config.toml
train_examples = 52083
encoder_norm = "rmsnorm"
fusion = "prefix"
fusion_encoder_layers = 8
fusion_encoder_head_dim = 64
fusion_encoder_experts_per_token = 2
optimizer = "soap"
precondition_frequency = 10
final_lr_fraction = 0.1
weight_decay = 0.2
Rows from expert 17 of block 3 of the fusion encoder, named by matrix and row number. Rows with one number belong to one neuron. Each number is 128 + 24 x the weight over its row's rms, rounded and kept within 0 to 255. All counts start at 0. Numbers have three digits each. After the name is the row's rms in percent of the matrix's.
# up: expert up (fusion_encoder.blocks.3.mlp.up, 32x64x256), inputs 0-85
# down: expert down (fusion_encoder.blocks.3.mlp.down, 32x256x64, transposed), outputs 0-85
up.25 109:135131134145124129158103118146117109154125116123107087163108144117136097147120126124105110124117142205134161166079135096142122147128153120117115113118087119100108127103111117136119107135080103121159146137087093138147139121112169067118128128136129169104121142
down.25 128:113151132127134128134135111145147109161131138122171124165119115145126139108117127124102124099143153104144104137105114137147112124143114144108150164125113135157094124104149115136100136098154124102075117111074128154128142170045156157134104126114114117109145155
up.26 089:132113120129122126116130100110087142166125138126132100111166106129106125108124118122128137111112148124129136161126116094151163102118118105101131147123063117106103111143156175130147134122150154126116135114144146168081131138091141126110099146052120110133150128
down.26 102:134139103110161151142151149160155128100118162097132138107115150174139116142106154107138116117158103161095099181113178092119112114117137151157148117125121160112125132089158208125160108128109137112139113129136164123091057124158126113155111144135124102137118096
up.27 106:127146123114086134085121147080086159074157104092093105129195104110114134123101124118156172127139139206098135097139079077114105152088137149144125146118126138136124120104145118132164147128120161097156088144092094114122098113118146163135157123163137138117123124
down.27 093:146132131124126162068174088155149057146161128130134127131138179099153135091156142167140100142106136087081134116131166083182159120143135148107141136175112109141111139114082118113136106114125130123114134126151143108131110146093134123094097167120148068111154084
up.28 069:123106131154145132078141134159142139113134112106082118100151160149125105093155097132145098102175146118128107096106129155110125133089152126154182104130072121151127070139087159119105168135105128098101112164188149144100118095163118116140149125149107115126119165
down.28 077:108165171104109124119090148145127139118134142136133115097138128133150122157181150135159130123095127105107141113143158100156130125072110151143088125110140187135098124123214138144153150125100182094124093098082102119121123134135160124123122121113129172128139119
up.29 116:089136127113120128159158084125106110184104113121097144134117141101136119129079124128126112130113149126134160165116171108135109130090096099131102147105128125114119112081146087155098115101147136137102142143102120168092114097154158114095137081136106111128125136
down.29 135:121115145149175160141147101113079144128126108148148090163136122141103095136146138080158109111155112172151081180121079162137121142121136137115123126132112125150045115124193168094124128151129110116125099121137137093153113154132146133108143129081122117123139130
up.30 117:115106144119152138140108119149173154126131170112140142107130108144188142127157116105160129142110141115109103166138142139111134079117167117150104136129139118155134126075138130098140126162151138118097153112167127145142111121138130132138134105127123160090144125
down.30 115:154109129118168115135086146135096114174090141137119140116129107103106152139161133122114111138120175107095124103085107154110136166112147133090150154141169169115095145163135145113129129150132150147099138148122139150108153129137105118133125113125105118118143150
up.31 116:083112138136132120148163120149124113117167116120095129114126131119106086140134123124123147134148133116103172100136144214105136109072129108120120091141108133143119121135137119097145127150186160120129117156148158132118174127117152151128133100077152126134125157
down.31 093:149140132153102108126147127166138126145147150115143168141104131132153123108119135122125102138101106130097153117125199073151154121115103128095134123123116102147097130178098124146124089141153154112148102104142134084121135133169121120144129136122154170174103130
up.32 107:165136123127132138160121150113099077146166094118138151148106103099166132101092071094125117130157148069139115107138184142148128124165122090143131092139133124144115101201096126105155105192154100156135118131130121130114128129160118159138124135071098126103134157
down.32 108:105130171121118152137125103102137174084146138129132117141140113134168115143153181151099115104117139145096175098136136148063158116120121126081121110132061131123144148118149141114121131122133142153156098140165138120092136090096088148125118137125126150127092085
up.33 077:124138117141140134173142175095118143159171121159218154130135136145164112097070144152133126122122119124131098113165079106087167137122113135147112148102100144120113134169104129090084128112107109105138123129117143132134103069088117130127112164119128115157148186
down.33 090:135127143112127124102122124152138111129146136137098157132172083118115118164148173118149168119139132116134157129144200145129126111156092112119096091093179124130161131097114138158138108139098117139167136114084141114137094112207127152110105128178113138116106055
up.34 121:118138111157107124180115156165139102143148132124112134177131109124125140156148129135126132133089116118173145127127190169173103131158101140129128107145093088140136118131118095149119110145146115094139170184100191197116100088122141132136158140144158121129123152
down.34 113:142108142187130181135157104108085147133147130117134112088113122100131155118124127062119108133129138155103127134150112192135158137112138125131129168087165180100045117115155159137107140132133072124118104114140137133110141110099084112118126113100132093092125126
up.35 107:139119156126094130183123135143108144113109116113100127135149112137145114178096124093147111122163097107136134134141151143132123118173119137111148134140113151111118128144119147072079161169143130131139112174113085137099122108094121113142081120109140146164105116
down.35 105:103144159165097126099147091105140152134104143083162138132115117155133096108103102153131183129123146108181143131122105128137143132137078103125163099150124148116107100137142140143137092092116116108154120132126146132148109161120125190134103119105118115117150165
up.36 085:107104136134103122150156092119096143077152108137161105117146133134098107120198144137125083115155120138160109078129115114166121141143130161173168161119138121135109104135171121114141156126142130119120134118164126122125141110146103135124121163089124159136124130
down.36 092:128163149140129099100126150106162106116068133128113138112140131152129097114113171144153147134115123115131084140107155091143084139132156113131093112111141131140118117155081085160131128122168155127143137136137107130124151153169123154089120103102130102122102140
up.37 110:095111161096141137046120099141149125103158123156121124085168159134116114137102140094135131133171109073146088127104124094144173108150096110198145147113152101144138127154113129122129134117083138142140123073150155103141140141198158075145089158121084131128129149
down.37 106:124142092141178097145144144153152140110124111138140111130147110146140136101156166180112148117132132190142116118090185143109107093110091159148162124149135120109106143097108139131148127143138164155117142173121096106137130133091130116114119180099121111107110138
up.38 119:170137137106097102139155089104191125083131106125118126123083150128123114098102097113152171136137094096144129130136145096117094113157115164117104110098106113123123127163135085115129124170132110075144109117061172094113129098123140139156154142145147140111130118
down.38 102:117115134150145118148153106145136088164119128130126122168129121113143120110127144161106145104154152160149124152099119165150133133124161118122138139130127146089123141074128108134146092085109127121149166128181099133137147130106066128154096155086082112144143151
up.39 078:078135121136136111124145148146048111110135086187106154125088109124172109090117112096137120104176125114122123101122136140079143121098143113143133109126170168167111138131146127128155144138158162183123129124118101096120096135132137129111107091067128143167109116
down.39 095:133113150121099139119141137138187164086115169112132143096141129139065067144074086136127154118131112177168155135080141125120121144123110115123122054122113122124099082113135110091149112154110172106107092130160118138149143164135124134144140115135104106098123122
up.40 093:122126099119110159072140141119155105151087125139148097117140132146095129152115139142134124137121150107166123115157168122143116149094136134136126107143137079095093141131150135119158140087094156166124152125136116101138102124128170097134133131112161108104141134
down.40 102:131142094150143141142111091143095145120112172129133130150140111135117150176173157132099119153109173149155138104082095142136166124131130143137112130096143123080124134096154131117150102102119097133142121111088160125129114135068101162118113105159107097136135139
up.41 064:111107149109133110127151150113112129108106092116111150143098086140152110163071144209130116125084138102139127151105158090106083111115115112103093125087123144121124114114121100112148154144128126106113135150125173153105115101099096128124116150178125120174109131
down.41 074:119102107114124148116142130122163094141149149140135106159147128148112153134154078086103130093210131097139118135121089198116149137089141138166154171119123142101113126104102115120112127127118126103141142118160137154140154189132133076106096104098119152102116111
up.42 110:125099118127104113142107103099107106146115111118125169146078103093125131163119132132143130131178123038158078109116112158103112132132130138095129107157143109123158129145139155088155099158158165124127150133131116141128181128137115118126169151108101098139125134
down.42 102:070108093162116124081112113165147135082137107146145147122120097120114098145121126142112140151130120167108151151172119130095138110138109098106118113137147142176102122168098122150123111125166097094173099100084097088120137145121146131107101123116118165087097160
up.43 122:060103134155158144162137193130122166206107122140117139157135102109123122169129132149141124128093115183099139109123149117122112108123104101153104133145108114140132124110139098166063168106157130134151116145179099165135102165130108100125162127110126109137147141
down.43 123:099148163176135132191132078106111141190120144151147133159155140149076152164154147114104111129112130143159149158119135085134107155121138098134077127124152118122075130131171155171132089092131114152105162160125093135143127135148156135158102090087145142146149130
up.44 133:138110174128119140105096118162110152121172132148093131136120154141152118136143115160100119128091147117119175179094122138100106082127148101114120160096135124112146132096169122136093119178101115183129129158101095133155107147120134140157136140144144137110134128
down.44 133:166146171163141128147154161123156129144148128118105134142150118108085150119118138084148148126136125153101076111181152153150102135109124092107089131162166138087085123163165158175110121102162109153145150163116126153124133066122151157114067133117126090100128148
up.45 097:163108151121103077177160087147123106101172120089125137170100126119117149141099096189145129121213117138131114103144155129117109140125129123100106168165106127140140160190116117132120171122126142115094139101134102112126170129120093147182104156142172144152136167
down.45 095:148135106108089116094136129181126126139135118130104118124146105109164114149131152177136139137108123129151150168147128167121146100114108087097110107141135129132133126108127129107119132145082142120097122105138102167120128114106173129163123117100128141129150112
up.46 107:099121126137131119134131153112175103084086156144116153129134150112105153089130138107161129126132088174114143113162064118108102142107143159119087115119098105132097138129114110105153095130126134096127119065093106118109113126111093131115154127112098153132123104
down.46 098:156123090169123139114096136138139127115131168128146136114149144130174158140117152098099095132114166164101122100109177105168136134094107148141113163094139115078164165088116110146104099126147100158114084113132106140092153132135102108161141145145142158140127138
up.47 104:109086160186122115104137132116196131131132159091138144089115108135146142140118131129143096131135088092134056157123167162134088100101106187101097123099144122123110119206109121127138105182111136150136107110138158096124158100170144131143129153145134133086116122
down.47 098:101128137095099116124147114134128093155172130143146159125124147100172135135102114155113103141109136102103137107146109164132116158167138078147132101159136127141098108120117142115131139162124173127116137150108125159109088138136078097134102088105109114116130110
up.48 096:082116120150176103134135102159132137116159122143103133128156127101051133090167156104140115117167145170099141105159130095106157158147128096143115131127130170129110135100122167128145146167121119134124161107106093144104144105089132103156117119110163136132138123
down.48 100:111130120089099120151110123159144119105148104115165087118087099109140089133100117127142106117127147116100074113089107142096121108105126124137131175103171076148119097104129115095073099148150137131138134134114133132125105147124123140132124113147147154145123115
up.49 106:090150142116173190143160148146120128155150116136093127159150103118142125133146145168140156100141155126111163137122087113139129162099110138104143140133150170143115125124121091122117124085116164109135116124130072114167160152131121122108141158166163123136120113
down.49 109:136104102131119127177128106108131165125144130138100153116134161146108125114133126141137122104104095159123116144124149088122088079134099090141110094118129125146167113116190142121131080137182130141129146142095125122138135122153194112093086156168140128152125113
up.50 084:075133121158121103139143124083116131135126151106120104093154098141117132131110117134145086094175127171101128108125133099124163136116116141134117101106111135133204136117159154093105120150145151111146084063140110135134114146120171134123112100128197145134129104
down.50 087:140161116142153104107111124097126130147137114133147138115092134117114134135097166177108096131091115140128130104141147090113084175114157110141150147123097118155135161154112126155151089119149093154111144181161139122114080154134152136170144165155126147119166158
up.51 092:093149132109135115138137173131137166109089107131061136116110130129132144124147124136129145139131136203150146072134096131113127148094085120119143142109128145112114118121121090112154110148114086163122100121079118144138143160094139100147127126167119137109120142
down.51 098:117135082139142116112132130169156147160146128156142082078133083125144126106102158126145121160121150110166126104145153160148111110084129150120093175134118168092088129105156141138144142141125117095110129106201069161114148124108173105145114153107114068122127137
up.52 090:115125116167109144170171161113119137178140130135120102113099135130109131145128130079147183124118141133134089095103124122109117143101116158140156173147135104131143118128167146162112137139083118140176091149155119127156134152108132126153109125116094142087141116
down.52 103:123151157130117134103133103111134096149105096131130124135166117120119092157109171175123105135102138113143141091120153069174166123129159137122102094138148158145087108141119141103146109163151134110142112145107128151140121134141151115158124148109125122125130136
up.53 103:157106115129155139113144133127130125100119181138152096106118084157119108109169157132140147147127128129116136107122103126126103126111119099104133118108098104128115114095146107095136151203155145135106115133163131131156181150157151162137106122124163149139154143
down.53 115:129104104167147144108128167135113106163101154092113147091142143114101107106110129113118144138086117146137111172142177134152120122148112168101136120112147142141095102110133151131157114113144179145119152078123170132092113141115140115087143130107130120158140154
up.54 122:091115105144127141127146139125188168140114150130087110126157171126111132121120128127130126116105129155137143122089112147148126121099094129164124137100145178132138124105149083176086099089090114138137108122153111181161169127123162142122072151157085128081117106
down.54 108:151150141128167127159171076146114104112152151121145143121125160102135119100112107168129134119183138170137125128140117058107140136089142151119094140142127128180111133106103179137117094136149104157092126157099067155112157137123153148118097147114141143129188146
up.55 110:143107088096149139108108106154130144161144104137157136153144082107115137151123146096107149151108119191126114090131069131121045176154128118099126118139166140105116094116156128100124132126144143105114136134131171127142138135135147158120092162142140147100109101
down.55 098:132130179143149132147141117115128102099101073156123121099119156141138106060089131151142115120133123079130131148153154138140141108119128113117187142090127107134117118142076104104120137171119109132132078128133119145128123151103158149122153135136132136190143116
up.56 070:117128083148080120133154091106144099125155134125118086138137120136078122162107169137122130083142122154122133089088131079111186137182103131121128106121113144150116164107117139128181113135148184130117123143131099102153111115120075094130130116125121138122135151
down.56 075:117084162138146084096126167117126123146104135129104106124074078127179108151133155140132109110155145125080100141156104179171136103124125125132151081157147122115118117140119132105132131081121144112095137108122157130112147162134168122116138136147134137141143128
up.57 121:130106138162113114111115095165138126165118145121104114120136164113143128100104121117135151125145122071143117116143134206138115128136131103090097113128131091140105137206106135132144086166109181098132113158158136133144130141150114088094123135109128137144173115
down.57 103:121134106114156138148147074155122140113150136149135160125127135116163149158140146132106098121134155147117170128135115108124168150134100108161121099157077070137115121106122106114105134156152126150122137108107111119086130099128108148159097075148115120113098169
up.58 130:118115128125128137146130093110205119135137151142105115119148134147114112101149088147149142113108146113088143136109100106115117109130123122098117108130087113135099098192150154107110122102143162139149091155112115130126133119112182137119090106062141133108109116
down.58 107:094140106080109091132130119163077082180123128105163160148100100141142089130147104078124144167109129170161119142151186123160109155143111144171124101150161108137133129095127136112162136072132080118109131126153157132142127145131068160153151133138144140158162147
up.59 077:179136137129087145121141105150153104118108132112092173129120154119124123168164138121135141146147111116082109131150104111159117178137114123150143129117117098156119120153147084136128124152135147116138116157122129133104147128158112163152108113149155175128128132
down.59 072:159118106107113138130097168164134121148145079118114138118118114128143120112140067150114168103093137114141135130129159112114136117149085128124120105122131133102168079119161153139154127089127100072101141136138107154145141157107133143149094095086113138142133130
up.60 082:158150126149092148109136141105125138135150108142130124127103116104163147177172117119140124111123166110128141168220155108125119130129138135115160137147113158146167117103065102115100139128127173131125180094147128102114135165114100117122171104128134161135156123
down.60 089:141091142157148109141119135129109159134145128147181122124116100137141124096142114188073126124135124078171122116082072126095122107174155106137133154161118134145113140105130148105160102098130077135115163156133142130160117057117116116147098141129127130135140061